{
  "model": "image super-resolution model",
  "crop_scale_min": 1,
  "norm": "none",
  "channel_attention": "se",
  "kernel_size": 3,
  "stem": "single",
  "dropout": 0.05,
  "nesterov": false,
  "orthogonalizer": "newton_schulz_5",
  "adamw_lr_other_params": 0.0024,
  "grad_clip": 5.0,
  "steps": 13100,
  "batch_size": 128,
  "final_lr_fraction": 0.1
}
Rows from block 11, named by matrix and row number. Rows with one number belong to one channel. Each number is 50 + 15 x the weight over its row's rms, rounded and kept within 0 to 99. All counts start at 0. After the name is the row's rms in percent of the matrix's.
# convs0: first 3x3 conv (model.blocks.11.convs.0.weight, 80x80x3x3), inputs 70-79, a 3x3 kernel for each
# convs1: second 3x3 conv (model.blocks.11.convs.1.weight, 80x80x3x3, transposed), outputs 70-79, a 3x3 kernel for each
convs0.9 092:63 49 46 70 38 34 53 72 48 40 52 69 45 15 32 48 64 58 62 59 66 63 40 44 69 43 43 56 47 56 47 44 45 43 64 52 52 48 32 55 38 64 46 45 57 32 37 48 42 39 48 51 60 53 41 47 60 44 38 62 46 46 59 54 53 44 34 45 57 41 56 47 54 46 58 72 57 44 43 44 41 47 58 67 42 31 44 43 57 47
convs1.9 106:41 19 47 51 38 40 65 49 36 42 44 23 49 36 46 59 42 47 42 32 25 49 24 32 35 51 34 49 40 57 64 66 52 33 46 38 35 47 56 40 62 48 72 59 40 41 40 43 64 43 41 50 51 42 57 41 48 57 19 37 38 53 31 33 29 32 22 38 47 67 76 58 51 59 46 66 52 32 45 37 52 36 55 64 75 34 58 46 32 55
convs0.10 077:48 60 46 51 53 19 51 73 88 38 28 30 62 54 47 47 35 49 57 46 45 60 45 35 44 38 30 41 50 50 53 56 52 41 55 55 37 40 62 35 68 64 45 59 85 56 58 41 26 66 38 43 59 45 21 49 61 52 37 50 52 70 77 49 42 34 64 99 38 45 42 42 49 64 75 62 40 57 45 67 57 39 38 56 44 50 71 31 53 67
convs1.10 109:16 16 48 55 30 51 70 37 57 76 93 38 41 49 42 51 63 51 62 43 39 63 65 46 33 47 40 43 48 72 44 46 50 44 32 43 25 44 53 36 43 48 37 49 69 61 53 60 53 84 62 40 53 67 39 19 56 67 41 68 68 52 65 56 49 56 52 32 32 58 45 33 29 36 39 41 59 29 20 33 57 58 30 81 26 49 27 34 45 44
convs0.11 116:59 77 67 73 60 56 52 39 39 44 51 49 42 56 52 47 52 46 52 56 63 49 53 56 51 56 46 59 55 48 55 45 63 46 54 52 71 48 55 59 57 55 52 64 52 57 54 40 51 45 45 35 42 67 38 52 47 65 38 20 66 32 00 44 55 44 19 67 62 31 53 58 42 36 40 28 33 49 59 48 52 60 53 52 12 25 46 61 80 78
convs1.11 100:42 39 64 50 48 51 41 76 67 34 34 64 50 58 51 39 45 42 41 34 43 28 40 36 32 65 44 53 40 66 59 51 62 58 55 45 46 58 46 70 75 45 60 59 70 48 62 68 45 42 66 59 66 50 65 66 65 56 55 47 42 48 43 32 61 68 52 81 37 42 83 68 48 48 57 65 88 65 53 63 41 47 39 31 53 39 37 33 36 77
convs0.12 105:48 49 51 51 59 42 46 44 52 43 47 36 59 45 27 72 51 40 57 48 50 58 46 51 49 46 44 72 80 36 61 66 33 91 86 54 55 67 67 24 40 26 62 73 55 41 41 40 36 44 44 35 40 48 68 81 55 41 48 60 52 46 54 60 33 37 48 58 44 64 45 44 59 58 41 35 39 52 50 44 63 44 47 30 51 60 52 46 56 30
convs1.12 085:60 20 31 60 24 46 49 34 50 54 63 65 50 30 68 64 55 38 64 51 48 48 63 33 44 61 62 51 28 18 73 38 39 41 22 31 22 60 50 33 43 23 57 41 42 55 53 63 37 70 38 30 74 45 56 48 61 34 50 58 51 51 52 49 41 28 43 41 62 35 24 60 29 49 51 46 55 59 54 51 53 64 66 50 37 49 35 44 35 53
convs0.13 095:62 53 71 47 51 54 46 54 57 51 32 58 44 32 41 67 65 63 45 54 50 40 39 41 52 45 48 50 47 54 42 47 56 36 58 49 51 33 45 39 40 63 50 68 71 48 44 47 53 64 46 62 73 55 49 61 78 40 46 53 32 30 61 29 20 34 30 26 78 43 60 59 64 54 49 52 45 52 59 37 44 60 64 56 58 58 51 55 53 94
convs1.13 092:50 71 57 36 70 51 31 42 65 37 19 45 58 57 60 45 62 58 20 51 28 42 60 38 45 59 53 56 36 62 53 55 51 43 44 44 45 52 49 58 50 52 64 57 60 48 40 50 56 44 32 58 78 46 30 66 36 42 49 48 46 42 44 47 51 45 26 49 58 76 66 81 53 66 77 59 44 49 61 28 40 25 61 68 30 56 29 68 54 49
convs0.14 094:64 44 27 57 39 53 52 70 78 46 46 31 43 53 56 39 56 41 41 44 49 50 56 56 44 45 48 39 52 38 57 55 32 56 45 48 36 38 46 43 28 58 31 41 47 57 51 49 58 42 38 61 53 42 30 58 82 44 53 50 22 49 51 51 20 41 26 35 44 48 75 48 90 99 99 65 49 42 62 39 16 35 53 73 53 35 47 59 58 40
convs1.14 098:50 57 60 70 51 49 46 57 58 58 68 75 70 42 63 74 49 53 35 55 52 37 51 62 56 63 70 39 68 41 55 49 59 54 48 62 41 54 72 77 40 49 64 53 57 62 58 67 70 44 62 51 47 50 57 35 77 64 44 68 53 41 60 36 30 50 26 41 50 39 52 33 57 65 67 84 91 53 47 26 46 44 52 38 66 77 57 48 54 81
convs0.15 089:46 63 73 40 21 21 56 53 40 65 52 38 55 69 57 59 66 61 57 65 53 48 52 37 53 43 34 61 56 67 60 53 43 49 64 51 41 46 51 44 53 43 46 37 80 35 55 44 16 51 52 45 70 62 49 71 61 50 30 25 50 31 36 22 21 37 34 34 19 53 56 50 48 87 56 06 34 43 22 46 65 36 94 42 37 31 17 58 42 83
convs1.15 095:33 35 33 64 71 58 47 52 60 45 23 51 52 66 42 41 46 45 49 32 43 35 60 23 50 54 49 72 78 48 52 55 19 11 36 32 39 49 44 40 47 66 47 43 49 40 38 70 30 68 39 43 65 43 45 54 57 62 50 63 40 24 59 64 39 49 56 62 67 69 97 61 25 54 48 49 61 92 13 06 35 60 51 41 48 34 35 46 17 34
convs0.16 107:66 39 40 43 39 22 62 44 76 58 45 53 55 31 56 60 57 58 53 43 49 41 43 50 33 52 57 63 39 53 66 54 57 32 35 38 51 53 56 50 47 35 42 45 35 31 56 55 36 69 66 48 65 62 59 53 60 59 39 33 59 14 34 64 57 56 66 65 26 55 34 05 53 52 31 49 42 63 66 50 62 63 58 30 65 57 32 41 33 48
convs1.16 107:69 68 47 60 74 32 67 35 49 43 51 32 53 57 30 61 54 54 26 43 42 54 40 36 60 54 58 61 50 48 61 33 59 62 67 53 60 56 35 57 75 34 47 56 39 43 30 48 45 50 44 56 54 52 66 41 40 49 45 42 61 41 57 54 60 61 75 83 26 26 34 33 59 57 46 46 03 64 55 76 49 53 38 65 57 18 64 62 54 45
convs0.17 101:23 48 55 39 34 40 49 44 58 55 55 39 60 78 63 31 40 37 48 36 62 38 31 54 52 52 63 44 76 54 49 37 46 50 64 51 30 29 51 18 38 62 53 87 71 53 36 67 48 40 64 42 29 47 18 23 13 44 45 27 69 69 45 47 40 39 41 45 54 75 66 48 76 39 37 70 44 58 12 31 33 52 35 38 39 38 28 32 52 49
convs1.17 107:39 40 65 51 74 67 36 29 44 43 50 38 45 69 58 35 49 66 38 52 52 54 79 43 29 75 47 47 34 53 54 80 58 31 34 40 51 61 60 18 30 53 57 26 27 56 62 49 30 60 70 46 46 88 43 45 57 17 40 47 42 57 44 71 75 50 24 27 54 51 62 47 45 60 46 39 50 36 30 57 25 59 48 58 59 49 50 66 42 34
convs0.18 089:44 55 52 54 33 78 63 71 57 58 51 55 29 23 48 60 50 47 47 54 52 52 53 52 35 38 60 58 59 52 63 76 50 55 35 32 54 51 64 37 61 65 83 63 45 54 47 61 60 49 46 48 53 43 66 51 48 46 73 53 34 76 42 09 29 70 66 68 62 77 61 67 30 57 46 25 37 58 28 52 32 53 42 32 63 60 46 41 30 36
convs1.18 093:20 30 30 40 63 31 43 44 42 35 39 39 53 46 74 38 59 58 60 59 61 57 19 57 47 66 66 61 67 39 42 52 46 32 20 37 54 35 30 17 23 70 47 59 49 54 48 69 67 23 72 52 60 60 51 37 58 63 55 70 77 36 57 16 44 44 17 45 40 29 77 80 76 39 51 56 59 57 54 25 48 64 44 35 29 41 48 50 55 52
convs0.19 094:44 62 66 32 13 60 62 05 56 39 50 40 44 45 49 58 44 39 44 43 49 53 48 48 47 47 48 28 55 72 35 47 56 41 46 43 52 34 67 44 44 97 49 53 57 47 36 69 51 28 66 63 47 56 40 52 50 56 45 47 68 49 63 49 31 40 40 68 99 51 53 44 29 48 42 45 33 64 72 40 48 49 37 52 63 31 46 52 45 31
convs1.19 096:72 65 39 40 72 64 32 63 50 64 49 63 47 27 73 88 41 53 43 59 53 60 16 57 57 37 33 51 65 50 65 63 55 33 41 55 49 39 51 02 40 51 52 59 49 51 48 60 63 54 66 70 37 47 54 43 58 49 65 59 49 51 50 69 57 52 01 34 53 43 66 48 44 42 51 46 43 53 52 43 48 44 39 57 62 56 45 56 54 51
convs0.20 096:52 31 17 48 43 34 33 60 64 28 25 42 38 30 33 38 47 47 44 49 42 47 52 53 46 51 38 63 56 67 44 52 33 51 68 50 54 67 48 33 81 28 48 27 68 38 40 38 54 61 66 43 28 50 34 30 54 40 61 73 49 59 53 58 82 70 29 46 17 41 10 32 56 57 71 57 60 26 75 66 59 44 60 36 61 26 28 47 44 29
convs1.20 091:54 52 54 72 27 55 54 52 52 55 65 49 15 30 45 57 67 57 54 46 21 20 66 43 39 57 22 51 40 53 64 26 73 57 60 22 48 47 46 41 63 57 60 41 48 39 49 58 42 24 68 65 61 53 62 41 67 64 33 65 62 46 45 48 40 44 25 42 52 40 38 49 47 36 51 63 49 41 45 49 55 39 66 39 60 54 26 60 46 41
convs0.21 098:41 53 68 30 30 77 50 56 74 42 58 59 49 50 63 43 53 67 47 59 46 43 52 45 44 54 45 56 45 41 65 44 46 29 27 67 56 50 62 24 77 36 68 99 24 53 57 50 53 49 54 42 45 54 40 25 44 41 42 39 49 48 41 72 44 45 44 34 33 69 79 44 32 36 33 55 80 26 58 69 26 46 46 58 49 37 61 47 53 55
convs1.21 100:57 54 49 54 45 54 44 34 62 61 29 58 47 50 85 49 75 45 70 37 51 49 98 48 55 54 21 59 38 72 51 44 49 49 51 42 49 56 41 57 55 21 48 43 37 44 24 47 40 39 55 42 56 46 47 24 72 88 26 84 50 55 48 55 53 51 40 48 76 33 45 71 49 29 44 41 31 46 51 48 39 68 63 65 55 45 63 67 65 74
convs0.22 100:43 42 16 53 53 51 72 70 71 62 53 61 49 35 51 50 47 46 53 50 51 57 62 47 44 54 49 67 70 49 46 38 51 49 28 42 44 41 49 32 74 69 69 81 53 65 60 47 48 66 46 47 60 32 42 70 45 56 45 43 63 31 43 52 41 42 56 75 44 74 45 35 63 51 68 78 79 43 32 33 19 37 35 56 44 36 41 33 20 40
convs1.22 098:55 70 54 39 62 40 69 55 43 47 61 55 30 70 67 21 54 56 78 56 49 54 65 45 41 41 33 93 75 46 56 68 43 66 47 55 59 52 55 51 42 55 28 35 58 49 50 38 71 48 10 35 54 38 41 57 66 53 56 70 59 25 56 36 52 47 66 35 52 33 38 70 67 67 60 61 40 58 64 34 43 83 64 65 57 70 66 43 47 40
convs0.23 124:72 37 43 47 46 51 37 28 54 41 36 53 42 38 58 42 43 57 48 52 51 40 55 52 48 51 47 62 50 61 65 49 44 60 49 56 58 46 47 52 52 57 45 59 53 52 52 49 48 40 52 55 47 47 28 49 56 35 35 53 52 19 37 79 21 42 58 33 58 49 40 32 49 60 27 48 44 39 47 43 52 36 54 35 50 45 45 48 24 63
convs1.23 102:61 43 33 43 68 43 57 77 44 47 58 59 68 46 50 62 33 39 29 49 39 55 65 40 29 40 33 40 40 40 58 45 52 55 37 41 55 50 42 47 47 53 52 52 44 47 50 58 54 56 62 59 51 41 73 64 43 45 81 32 58 60 26 57 61 50 45 55 65 48 46 49 52 59 65 63 51 69 65 64 51 33 47 48 59 45 67 78 47 68
convs0.24 109:71 77 57 46 70 79 46 59 59 35 19 33 58 44 41 40 33 41 60 51 59 48 42 47 51 45 43 51 33 58 43 30 49 48 36 57 52 42 51 54 47 64 58 74 55 67 53 57 46 38 45 53 53 47 55 57 50 41 60 49 51 56 32 29 19 33 45 00 53 50 38 44 72 41 37 70 44 33 53 54 56 46 53 38 31 36 21 55 53 56
convs1.24 097:61 61 57 29 15 34 53 38 38 40 77 44 55 17 33 51 42 46 44 67 31 42 30 47 44 55 62 39 76 43 56 46 64 13 18 41 47 22 62 27 37 47 83 60 38 34 71 40 65 58 58 52 31 42 51 51 40 65 72 46 53 36 42 68 38 38 32 41 38 67 38 34 60 13 36 61 39 21 87 90 62 53 72 84 64 53 43 60 53 52
convs0.25 103:44 44 61 62 67 66 55 56 46 32 29 46 53 35 42 46 43 48 39 41 50 40 59 60 49 62 48 52 64 64 51 41 44 58 59 49 70 54 67 42 62 69 58 55 51 45 47 60 53 36 58 57 45 47 55 60 52 56 55 69 64 56 48 52 34 56 51 78 61 60 61 37 76 51 48 77 34 64 46 33 58 43 16 43 38 22 27 56 42 23
convs1.25 098:61 57 67 39 02 28 41 42 47 35 71 62 67 53 61 58 32 43 40 67 67 50 65 48 50 60 61 39 46 45 48 30 41 33 26 46 44 63 46 46 48 52 53 44 50 48 55 47 68 83 82 63 12 27 56 61 29 44 53 34 57 56 47 50 39 39 75 40 34 74 69 42 35 54 46 33 25 34 46 41 59 58 68 64 29 46 71 41 63 64
convs0.26 101:57 44 00 45 38 51 37 46 38 49 31 30 43 40 34 40 36 43 50 48 52 47 43 38 49 46 45 55 70 54 47 43 40 39 45 62 46 47 52 54 50 35 47 54 47 52 38 48 47 53 53 45 48 56 35 45 47 33 64 47 28 40 20 17 75 65 56 45 26 51 30 10 37 50 51 37 45 33 34 56 69 41 36 30 77 39 25 57 13 35
convs1.26 098:61 51 59 39 55 64 81 55 44 61 64 40 42 66 28 69 54 34 41 51 62 26 54 37 36 25 30 42 51 60 55 54 64 33 38 60 30 53 48 51 56 55 54 24 49 45 70 48 48 86 25 54 59 28 66 50 75 54 44 53 28 55 49 09 29 59 23 73 40 59 53 41 62 70 72 63 34 73 72 45 78 55 41 26 44 40 60 51 59 52
convs0.27 092:28 55 23 60 51 27 43 35 42 43 69 43 44 46 33 33 26 22 59 59 41 55 64 49 36 54 48 45 67 44 59 44 55 39 25 40 38 53 27 46 88 32 49 25 32 42 42 48 42 42 42 57 68 59 39 39 53 74 58 25 63 41 22 34 39 17 39 68 50 26 15 49 14 60 35 47 43 45 56 67 48 53 14 21 64 36 41 25 51 51
convs1.27 099:48 48 60 52 42 64 64 49 52 54 54 48 45 49 48 40 42 44 38 71 55 29 68 20 23 26 49 44 99 68 45 66 40 57 57 57 28 51 43 45 22 73 52 46 45 38 50 58 39 49 52 37 52 52 40 38 43 40 47 67 39 67 68 42 19 47 17 33 66 52 26 56 41 47 49 53 44 51 48 50 62 75 23 40 40 08 26 71 75 79
convs0.28 089:40 57 48 28 51 18 35 40 40 50 33 44 69 79 61 41 51 61 49 57 57 46 59 57 38 51 47 75 67 42 42 42 49 49 37 46 19 24 44 67 72 41 44 47 49 48 42 46 49 43 45 56 53 43 60 34 53 72 54 61 60 44 47 45 80 57 52 13 63 41 55 56 57 52 58 17 56 61 42 69 46 30 34 52 25 59 51 45 33 61
convs1.28 099:50 49 53 75 47 73 50 42 49 52 59 76 55 62 40 68 72 64 34 34 53 31 79 76 76 82 69 42 31 44 48 54 68 81 84 56 48 54 54 59 24 35 54 65 65 37 53 61 47 34 32 57 70 18 49 35 44 28 37 80 14 42 63 45 39 52 48 83 62 46 39 69 32 31 33 43 74 43 45 55 26 57 45 51 48 41 76 41 66 68
convs0.29 088:46 47 52 52 66 69 39 07 46 37 66 53 56 68 52 34 45 40 45 43 31 55 70 45 62 69 47 42 61 40 54 54 44 45 20 53 75 54 62 60 49 82 46 57 56 49 42 58 60 45 66 46 44 55 71 67 35 69 42 45 43 18 29 69 50 47 14 58 27 32 51 29 62 65 51 81 58 38 30 25 40 33 57 45 35 46 48 41 21 35
convs1.29 102:76 86 63 35 46 32 31 39 36 44 41 57 65 30 09 40 49 36 43 41 55 56 25 37 69 48 57 42 88 58 45 43 34 52 50 55 61 60 42 34 62 31 36 31 14 50 58 51 61 43 36 68 58 42 50 60 60 38 49 48 69 35 40 59 58 62 70 56 78 50 35 21 60 82 83 52 37 42 49 48 50 50 36 47 54 57 59 53 71 41
convs0.30 085:42 33 23 62 69 64 55 57 46 51 60 50 48 67 65 61 60 65 49 50 50 49 36 49 41 37 60 65 53 36 51 55 51 51 26 27 52 35 27 47 59 76 49 44 56 51 63 52 60 67 39 53 63 51 46 68 58 50 76 43 57 70 33 63 50 68 57 65 70 64 62 57 66 31 14 81 55 71 35 48 41 41 41 39 54 38 25 69 40 43
convs1.30 099:55 53 42 56 59 52 36 59 32 27 64 44 51 71 38 25 65 42 68 41 59 39 27 50 61 48 48 66 72 48 63 57 48 66 50 46 30 44 56 66 53 73 81 48 58 55 77 37 55 52 67 36 69 43 59 43 55 52 31 57 56 33 62 53 44 41 38 37 42 37 42 39 32 36 31 45 62 43 64 43 28 53 44 59 61 39 49 54 54 65
convs0.31 112:50 04 55 15 03 08 47 31 29 53 48 44 30 29 40 57 58 49 31 37 50 51 56 54 57 57 46 54 49 58 52 45 55 52 43 51 57 47 49 47 26 40 52 56 56 55 56 50 64 48 61 51 39 48 76 62 32 35 29 37 26 34 65 85 91 57 61 44 56 35 38 46 15 24 42 14 33 36 51 57 49 27 32 49 33 07 53 35 39 47
convs1.31 114:52 84 56 60 21 72 48 59 43 52 49 63 47 75 82 64 49 51 71 51 55 59 69 51 35 47 85 44 37 16 50 40 41 47 61 58 56 53 57 52 59 45 50 53 46 40 55 31 31 81 49 43 52 61 57 71 69 51 62 66 48 48 53 61 56 54 62 27 26 40 04 17 39 68 74 47 87 37 52 76 98 50 56 35 44 85 50 36 60 50
convs0.32 093:29 52 48 50 64 51 51 57 36 49 50 55 38 36 52 49 37 46 40 50 35 39 51 46 50 57 52 55 26 40 49 32 50 27 77 47 52 44 44 54 54 56 28 03 09 43 38 41 48 45 57 48 57 67 58 45 56 38 34 39 29 18 22 69 55 57 42 36 65 50 34 37 22 18 50 49 81 41 26 66 74 49 34 36 64 56 46 68 30 38
convs1.32 086:69 46 47 34 24 65 50 62 67 61 63 51 52 44 37 50 57 44 62 56 54 53 43 44 76 51 69 58 34 52 54 43 39 53 46 43 99 96 64 38 48 42 56 34 46 32 68 61 36 29 61 82 30 50 66 59 63 81 63 54 74 35 49 79 68 43 44 44 76 51 21 34 42 67 56 53 27 47 69 75 67 45 53 33 30 59 31 55 48 41
convs0.33 102:35 25 28 40 27 00 60 74 71 57 63 58 62 82 60 52 49 51 61 59 47 53 46 47 47 42 36 49 55 60 19 00 20 17 00 13 46 44 46 68 69 53 47 25 53 57 48 56 30 10 25 65 47 54 33 26 50 56 71 63 42 65 44 54 70 48 59 41 46 29 33 48 63 60 52 44 28 41 72 59 55 59 59 58 38 39 51 53 75 61
convs1.33 098:13 20 43 85 68 54 70 70 56 44 96 54 56 81 63 53 61 43 67 42 54 52 66 33 41 58 34 63 00 47 67 44 61 79 64 85 37 64 53 59 41 34 68 64 62 39 50 28 39 73 53 61 46 69 63 50 51 54 36 31 43 51 45 47 69 73 60 69 33 45 26 39 43 36 46 48 65 54 48 58 48 41 37 34 61 52 72 61 49 59
convs0.34 097:35 40 31 58 58 61 57 72 42 40 55 46 40 37 47 56 57 50 66 52 51 68 64 60 63 47 39 55 57 40 50 55 41 42 42 39 76 51 56 72 59 71 67 61 48 51 63 58 65 56 45 66 52 42 33 54 32 31 54 56 26 59 53 32 47 44 17 23 44 68 49 34 38 34 69 34 39 53 31 54 63 72 52 41 59 25 44 52 48 32
convs1.34 089:66 45 52 40 35 46 70 42 61 34 43 52 58 55 47 28 34 26 39 45 52 50 75 20 39 41 34 80 70 42 53 31 40 55 58 57 49 32 40 07 18 32 00 20 36 38 54 39 17 45 50 50 48 38 61 43 48 59 20 52 71 61 51 43 53 56 52 86 71 82 54 42 52 57 44 63 51 61 38 48 43 87 51 62 44 57 36 67 30 34
convs0.35 103:39 48 47 63 34 41 56 64 53 33 42 59 39 35 51 49 54 42 67 57 45 60 52 47 49 52 56 48 40 44 50 30 50 46 45 53 42 30 47 57 00 24 50 26 46 50 37 42 57 51 59 37 50 58 68 47 25 87 73 36 50 59 39 42 45 57 46 00 17 58 22 38 44 17 45 38 39 48 48 59 59 32 45 44 27 23 35 63 45 52
convs1.35 106:61 53 59 39 42 57 38 47 39 54 69 46 47 67 73 52 48 53 45 59 43 70 31 61 43 57 49 46 57 51 43 70 47 36 54 52 48 35 46 36 12 49 46 14 37 50 53 45 57 63 64 43 34 68 46 27 53 47 37 42 63 44 31 14 33 57 13 00 35 28 37 52 64 29 46 49 28 48 67 63 37 48 37 42 52 65 47 45 53 56
convs0.36 107:69 50 57 59 58 60 55 42 55 44 53 53 33 51 47 36 45 43 56 55 49 49 56 61 39 39 48 63 59 58 54 59 51 53 52 45 44 68 62 59 70 49 48 58 62 32 46 45 30 30 40 62 30 33 63 47 38 38 65 55 37 43 41 40 23 32 50 46 61 44 34 53 62 77 35 63 58 46 38 42 63 53 50 63 56 56 60 41 39 44
convs1.36 100:53 65 49 61 73 51 43 70 49 54 63 49 38 62 68 49 51 44 42 58 37 37 55 67 45 58 47 37 66 39 42 45 42 28 30 44 59 41 46 62 25 44 46 29 50 59 47 45 57 51 60 45 50 60 63 36 26 36 14 45 56 47 31 31 69 69 41 55 43 57 95 61 67 49 59 49 56 27 47 05 14 36 42 56 28 34 30 48 65 55
convs0.37 103:40 37 31 43 65 44 55 61 55 54 61 49 54 51 49 63 49 51 48 44 50 52 44 54 51 47 47 37 51 60 35 50 46 51 58 45 65 47 43 42 02 17 59 52 85 39 51 56 48 44 51 53 54 62 64 53 60 59 52 48 71 47 51 57 59 50 05 00 27 52 59 61 26 67 55 40 75 70 59 57 67 75 43 54 57 42 41 41 57 44
convs1.37 114:47 33 51 45 37 32 50 30 48 66 60 59 49 37 53 62 48 44 65 41 43 60 07 54 54 26 61 51 43 43 65 57 82 46 49 62 62 49 50 43 00 37 59 46 60 54 54 57 59 40 58 64 19 41 49 39 52 47 06 78 45 45 50 50 43 31 26 09 26 52 48 53 43 36 45 42 38 24 46 40 16 32 53 54 61 57 64 75 41 46
convs0.38 102:26 71 77 59 59 66 44 64 47 47 50 53 56 64 59 34 39 42 45 50 51 51 53 51 51 46 42 59 30 23 47 47 50 32 32 30 47 33 57 23 70 54 53 55 37 47 34 52 41 44 55 45 51 53 81 70 72 70 51 44 68 51 70 48 22 41 19 51 60 35 50 63 22 31 42 43 57 45 40 76 69 56 49 32 51 32 35 43 34 39
convs1.38 096:53 46 58 47 47 47 49 47 43 56 38 45 69 27 32 35 18 37 58 74 59 87 44 21 68 50 69 57 72 80 59 52 64 74 70 50 55 83 76 70 56 52 55 19 52 62 81 37 74 62 33 38 31 56 45 59 54 51 58 56 45 42 39 45 52 68 51 66 59 49 30 52 53 22 42 62 41 75 70 53 61 47 55 48 48 54 50 41 58 60
convs0.39 099:46 40 42 45 03 25 52 48 46 49 51 55 42 48 44 64 55 44 54 44 43 49 43 45 58 34 32 49 50 44 44 60 31 47 51 67 39 46 75 29 64 34 36 20 24 30 36 47 42 47 56 49 68 59 57 35 57 61 42 65 46 34 39 79 31 56 42 23 80 30 44 66 36 49 58 56 61 59 56 57 37 60 30 43 44 25 34 34 50 25
convs1.39 095:43 39 58 47 44 71 49 53 41 59 33 54 51 30 46 62 59 46 60 60 54 53 27 73 45 61 50 12 62 48 54 37 43 43 36 28 23 47 64 26 64 82 67 75 55 52 48 51 67 53 49 53 50 57 41 59 44 55 67 43 52 48 27 73 56 53 63 78 61 56 63 60 50 37 55 43 45 46 55 84 73 63 48 49 65 71 49 67 57 49
convs0.40 087:48 55 85 49 31 62 42 24 10 51 56 48 45 51 61 62 46 62 33 47 39 39 52 38 45 44 49 50 38 59 55 65 45 44 50 55 44 05 56 37 62 76 41 43 47 42 57 33 46 60 47 45 53 53 54 85 53 29 54 32 37 56 42 66 06 26 35 98 70 27 32 17 68 82 49 67 53 51 62 59 71 29 30 54 30 23 41 60 49 44
convs1.40 106:68 61 57 44 67 60 43 52 34 58 41 75 50 53 85 67 44 55 57 37 51 32 43 45 50 32 61 64 57 49 66 60 39 23 41 37 53 57 62 31 37 55 49 73 66 64 76 59 60 59 69 65 55 52 45 55 60 61 41 65 59 38 43 81 53 58 40 15 40 67 52 50 37 47 36 49 47 39 43 29 31 73 48 18 62 24 75 44 31 94
convs0.41 099:41 42 43 36 28 60 42 63 54 46 39 37 41 36 55 52 62 31 45 47 46 46 44 47 65 59 58 51 41 35 44 75 42 41 54 50 57 70 55 49 40 42 40 33 49 61 54 45 57 58 54 58 57 49 40 58 50 44 41 64 75 46 79 54 56 61 35 52 59 22 24 30 80 78 61 98 50 47 78 24 68 62 46 59 49 16 48 50 20 49
convs1.41 093:26 27 38 56 70 59 44 40 59 48 45 50 54 38 36 47 48 56 62 43 49 56 45 46 66 52 37 43 33 71 61 56 37 54 82 58 49 50 56 59 57 40 42 29 59 44 52 48 47 49 20 41 65 52 38 38 51 34 41 54 60 48 60 56 75 53 56 43 52 59 22 39 25 41 36 28 49 47 38 25 04 45 36 37 46 61 54 54 49 34
convs0.42 082:55 54 54 34 44 69 57 43 57 42 52 49 44 58 62 54 30 41 33 34 54 40 42 58 36 37 58 43 67 73 48 42 43 47 32 45 55 50 87 68 33 41 45 65 52 61 76 64 51 50 61 56 62 51 40 42 50 50 48 30 44 62 46 32 21 31 29 27 55 43 93 85 66 56 64 72 35 39 88 38 45 39 41 48 55 64 48 48 46 45
convs1.42 097:26 30 40 78 87 66 64 56 49 53 32 54 59 55 46 41 48 56 68 68 35 50 71 56 62 54 46 40 60 36 53 63 44 52 40 67 44 45 44 71 68 41 32 57 52 30 46 50 37 30 67 54 68 41 77 89 24 33 99 38 38 66 40 28 27 47 62 46 84 65 65 60 51 40 41 43 49 54 25 46 35 34 69 31 53 69 51 43 77 25
convs0.43 098:39 53 37 50 77 63 52 57 56 47 64 56 47 69 49 49 62 49 36 32 63 56 27 54 69 37 44 44 60 51 53 42 64 46 48 53 45 99 67 27 42 25 39 80 86 56 53 55 66 46 52 51 41 55 42 43 43 61 71 50 70 64 41 55 77 31 51 45 36 53 57 45 39 67 53 76 59 47 73 39 54 54 49 59 54 45 37 43 35 55
convs1.43 093:57 50 61 39 15 42 49 46 61 56 49 54 65 46 56 52 44 50 50 30 75 52 46 74 43 56 53 49 38 53 44 36 33 66 48 56 12 19 48 74 50 85 11 00 59 68 64 67 40 61 54 40 52 37 60 41 43 34 29 51 64 56 59 66 59 51 62 67 48 45 46 42 26 60 36 60 60 37 34 19 66 54 59 43 50 53 52 36 50 47
convs0.44 111:28 68 75 48 52 94 59 38 67 32 44 54 45 63 69 57 60 50 53 40 42 55 45 43 49 46 48 61 54 42 50 19 47 45 54 60 50 62 51 50 43 82 56 66 36 38 42 39 46 47 53 54 54 51 51 38 67 69 50 57 90 64 30 55 77 45 41 37 93 56 78 67 29 43 72 34 52 62 65 55 50 67 49 57 46 35 45 30 37 28
convs1.44 100:40 59 68 54 47 72 34 50 58 50 56 50 60 69 67 63 51 49 47 64 33 40 23 54 81 75 72 65 27 59 54 77 56 64 63 36 53 66 52 62 37 53 66 76 62 58 50 49 39 52 58 81 62 65 67 43 32 63 39 42 63 68 55 49 80 69 52 34 44 49 71 72 49 65 21 81 48 13 48 30 29 56 64 63 68 52 55 57 47 52
convs0.45 115:28 71 97 39 68 56 41 49 41 49 45 59 73 46 47 39 30 54 57 54 57 54 54 49 53 50 47 42 56 46 56 23 59 38 44 60 66 44 53 47 15 42 54 51 60 53 55 67 56 48 51 49 39 43 34 53 72 56 43 70 58 33 48 52 27 53 26 18 44 26 42 48 48 43 51 69 77 29 48 29 38 35 00 10 23 00 38 14 30 68
convs1.45 098:73 23 32 31 52 53 61 68 31 39 68 70 54 55 63 44 65 79 64 50 43 48 83 60 62 57 49 35 37 49 60 67 41 47 44 50 59 67 55 32 28 69 54 63 65 38 52 58 18 53 60 20 45 73 55 47 86 50 66 52 39 42 34 31 36 32 64 72 32 63 21 42 52 33 37 62 57 80 59 58 73 51 54 34 54 48 69 42 75 61
convs0.46 092:45 42 53 57 09 42 45 53 77 73 43 49 66 12 43 55 43 69 48 33 57 58 28 46 75 36 41 60 54 64 48 43 53 49 50 42 35 58 59 40 42 41 72 67 46 35 43 77 42 64 74 53 67 69 58 52 58 47 45 79 72 49 77 51 57 40 58 47 39 68 61 29 32 37 47 34 42 62 48 48 61 57 68 58 74 42 56 51 33 54
convs1.46 105:18 32 51 37 55 50 37 41 55 54 31 52 55 28 67 58 40 49 72 66 56 79 63 51 43 29 63 50 43 56 37 67 45 53 44 56 87 72 44 74 47 63 48 45 61 62 55 56 76 25 51 68 18 56 70 34 51 53 24 57 69 46 42 74 62 38 64 50 32 53 63 41 59 55 59 66 44 51 55 50 49 34 41 56 32 71 35 50 43 66